Weights of a small sound classifier.
Model: 27.3M parameters, log mel input, arch transformer, activation reglu.
Training: 13200 steps, held-out accuracy 99%.
Rows from block 5 of a small sound classifier, named by matrix and row number. Rows with one number within an expert belong to one neuron, the router's apart. Each number is 500 + 50 x the weight over its row's rms, rounded and kept within 0 to 999. All counts start at 0. Numbers have three digits each. After the name is the row's rms in percent of the matrix's.
Before each expert's rows are labels from the 100 clips, of 14976, where the router gives the expert most weight on average: "top examples" is what is common among them. Only what is clearly more common there than usual is listed. The data: simulated sounds of rotating machines with and without faults. In brackets: how many of the 100, against the usual share in percent.
# router: slot weights (model.blocks.5.mlp.router.weight, 16x256, trained with AdamW), inputs 0-127
# gate: expert gate (model.blocks.5.mlp.gate, 8x512x256), inputs 0-127
# up: expert up (model.blocks.5.mlp.up, 8x512x256), inputs 0-127
# down: expert down (model.blocks.5.mlp.down, 8x256x512, transposed), outputs 0-127

# expert 4
top examples: electric motor (100 vs 12.4)
router.8 087:472523495554361617510491596502556461492449588534456551535513420486477444441469531525540505537487509481583514588508540486541475437517505458414522527519439424536476453484429478509514510466542466370527562451419474524452490533502392567518542551508554425627537457501520464488456537487442462502555539475564561562477521444524532494455565445523513449659462530483447558506528508440472473527551
router.9 090:515453478466397516537489539512572499540508537474555530557541554492451545428544532562533537596542500513510509353475544376562512484524488487506507490541496368509468526478388468474537491481517492439485495507533530481459534560442490528488480357501551524426466536460575537446442548588539446482480520574485489554505400499499462430540549501515471475429341500450486531466483431476478490405438
gate.0 022:495505511479508472457663441535514547498413502475524452442491478481433467455493518527509450451417493491481601488573488445484526606505471508602507505475465526493526440504436493472451357500553545515448459399531489518487465503444553462455508435439520475546487521523398491573451493562526448611496487480543522549522490448439557540563545510436448606427475511499368577567455506488506442424446
up.0 022:524512392581528486510363519485520407537484624418566531499536435479477476491515509498443533540454490541446567527506552516439539471483461458485533423483468495528532649449548522595545521475485551476578474456435552535509509512464508499439550597551538542462482495517456473494463546494501571455562450434487413503521534552520559558478526456562504463506474643609553571428506489529374424544472
down.0 020:407523551532454536418371526420492511495548482517444504491550527548478650564444529488507476489534554457418505410537491437537477425537496519566384607511548574369590505499480441549514505476488431548399586598514485518518540461492515540524470457519464457420511507469456492460476518469515540485549541586513541435510554469436582466489475561449669525527501468505462519515479549489567531506568

# expert 6
top examples: electric motor (98 vs 12.4)
router.12 091:500498558461557457494429485492512478499546537569559558550510550479466523504504569520530567520473450496515467547511570424529520421501519495586480468444557523529493472451480541592552507508557514462574444439554495431515498492491415501488593451540494459473427529500535437485426609494578469550593554533562500533459529438567514462496483447492476484440522462617536534440568456528452509548471
router.13 089:449455489550425519532557560476523566458466569423531458529487604506520537425496532546514481572531485450552543457555466514533547488508451514511560424414471564489519477457469539518560529547522509424497443398569506437529554469444551463448573482543458482400413596526520479530521463474545496489571412555555511504453583500536491440494487486514453506436438480457443536464504535554468542460460
gate.0 020:478421538564490561476492588494489461513530395552545501575487517531475422512508491514490508545466455522471544534560469471455607451487522425515531426421515500427503411464481565523508477457548498492491417546526399458467492446448451595438431512397534500531512464483493478495455539535470517469444441475465507585501481439472469519377496518472427446440305412478540515435506437431483482555496
up.0 019:476598494508543488572458574520459549550540485498492460457524575526607440548472540473447589444491561447530468540471513600486457496588395469558466551517560527532501539534474413606444543462468469493434466496476511506375482506572477430509435493417479554534585502441573479478487413485541433427520593460497580520499529458498570492464427594488530578502415468435507497411476521458576482434531
down.0 018:447510454472513475556512506545397455461504477536465516510459537570454454448400466527502525502528537467468456532513426341490457501496526507546528480503434478468424540491509511524526557420582460568481501523513469386445442555544579511413470526448514497465519503405513534538510434496532497503516512600426524459593512524505536507631406415472506490594475510535447537616480474517485544575451

# expert 3
top examples: piston engine (100 vs 13); speed: fast (69 vs 32.8)
router.6 079:465496543430403596609511438516476467477503499529451506512423459500556538531469500475615497558502519592487571449486535568462410499494504559477475523501451403492479444487487515511478484511470397467465470546573555565499434567522528501464553485471481528452589506529462565507443481453532551540479545510517487453516447482472474483452530426493472489486452494427627449412520453581571537458504
router.7 100:467510464482471444479505555505471550443502478437450542512545519537490530439453502438497391561475535470453472544467548456478538466501502499468537489469416513504529484536483414475471590456428488402452485506498461498504554521510495495522490535480508524545610414548495486500454440526482464519443525438549515521449487554473476560541458516489509589486506562555568420502553471589514429431555
gate.0 016:506476537509482493482457592590495406483513464524474460411502567433461477517569572562540483502510497551592473427519536448485495598455534400467499564445539406416513544522473472575517377538593508459432544511422452535552417582466574476469493521463535537477536442470528511558517430455586488559503531508552446497516478516568500541560526387449491562554573463404475473555486429482620606506525
up.0 016:530507577465518467396531528567592445514581549440517503478488525550434558519427473451504467450504537558415593455489569437504465517489550599534485519450474521473415538466546609467437451502455536509603477521547532594458533518467504428494428521559464444543485480524514516511405594466546574465616443465361451559550417487426490531452460500525551552462391454386522613464480483462514503489590
down.0 017:450498507434537539543500448423439624512467618523405474576500488508525469535531449517478497401494511428521547469538486430517507537428473499465491494445405556464525461486497487573565539515475417508463499485506530619478631411554530631489489477420433507438434577447502511469471483539486484499480465522615493543489515445510500539592543546408614408466534485464560488503358585520458433447450

# expert 2
top examples: electric motor (100 vs 12.4); speed change: steady (65 vs 33.2); text has "thin" (33 vs 12.1)
router.4 094:436520540502528517520472539542538522386462562521496579485543554516558432544474493477501518544437536469569503505532517464540520418496483471500515466536611465536418495520426474493516541458597442502610522506475486560552504444478423574469545545409518419485493505525500425536382525485498439474625576484498541524483430465534434443458473486537576510482438448459384444401485518439466576518502
router.5 089:423500538527439511552452572474511456490530506523493517462539497520429498547487487516551522525509489449478547582576493509528492531442559421594433484557469504452453412454490547488556601502437648381496404495499517515466459399498482442542548415459616549488476452550506529430566612440527498456436555449554502523452436399549530522433472468448584607571495484523493445460535522469513464580566
gate.0 514:496453522548559506491518498418547465510490476511539454431533490535497446484577422436452425531456521465520472544497495491507574538507468428553526506447519543503516542536445429611511457250512689493506501591561484503472484428472616489501554472556466499500456530459515425557561503496545516473553524439492515492517531497648471508418463459521445498482539499480507584533513542504551596541422
up.0 498:501540478454450515522501500609465507485500502477461566568504506447486545514436579547542536464561470530464548451491506509490407455479510590460471471548487439502503484489564601419496529746482299482486501443433520533544517560540379498514452500454538500507529465540480585447439509508463487529487473555501492532485477511325522501571547514477559500514460493503510429489490465469455427432562
down.0 549:527443548505486510473493508414433485511498484503555484467501539542550492553490436328520481500514516534511542540458402489471490493554421420533469458456503533492548533530419436490565557292461570591499462665490449516516485454539548522518489512449513435492553491490481470555555483528535402540509543441440432451463474610603458473495426518565512587492491514474521461542510540499555526530503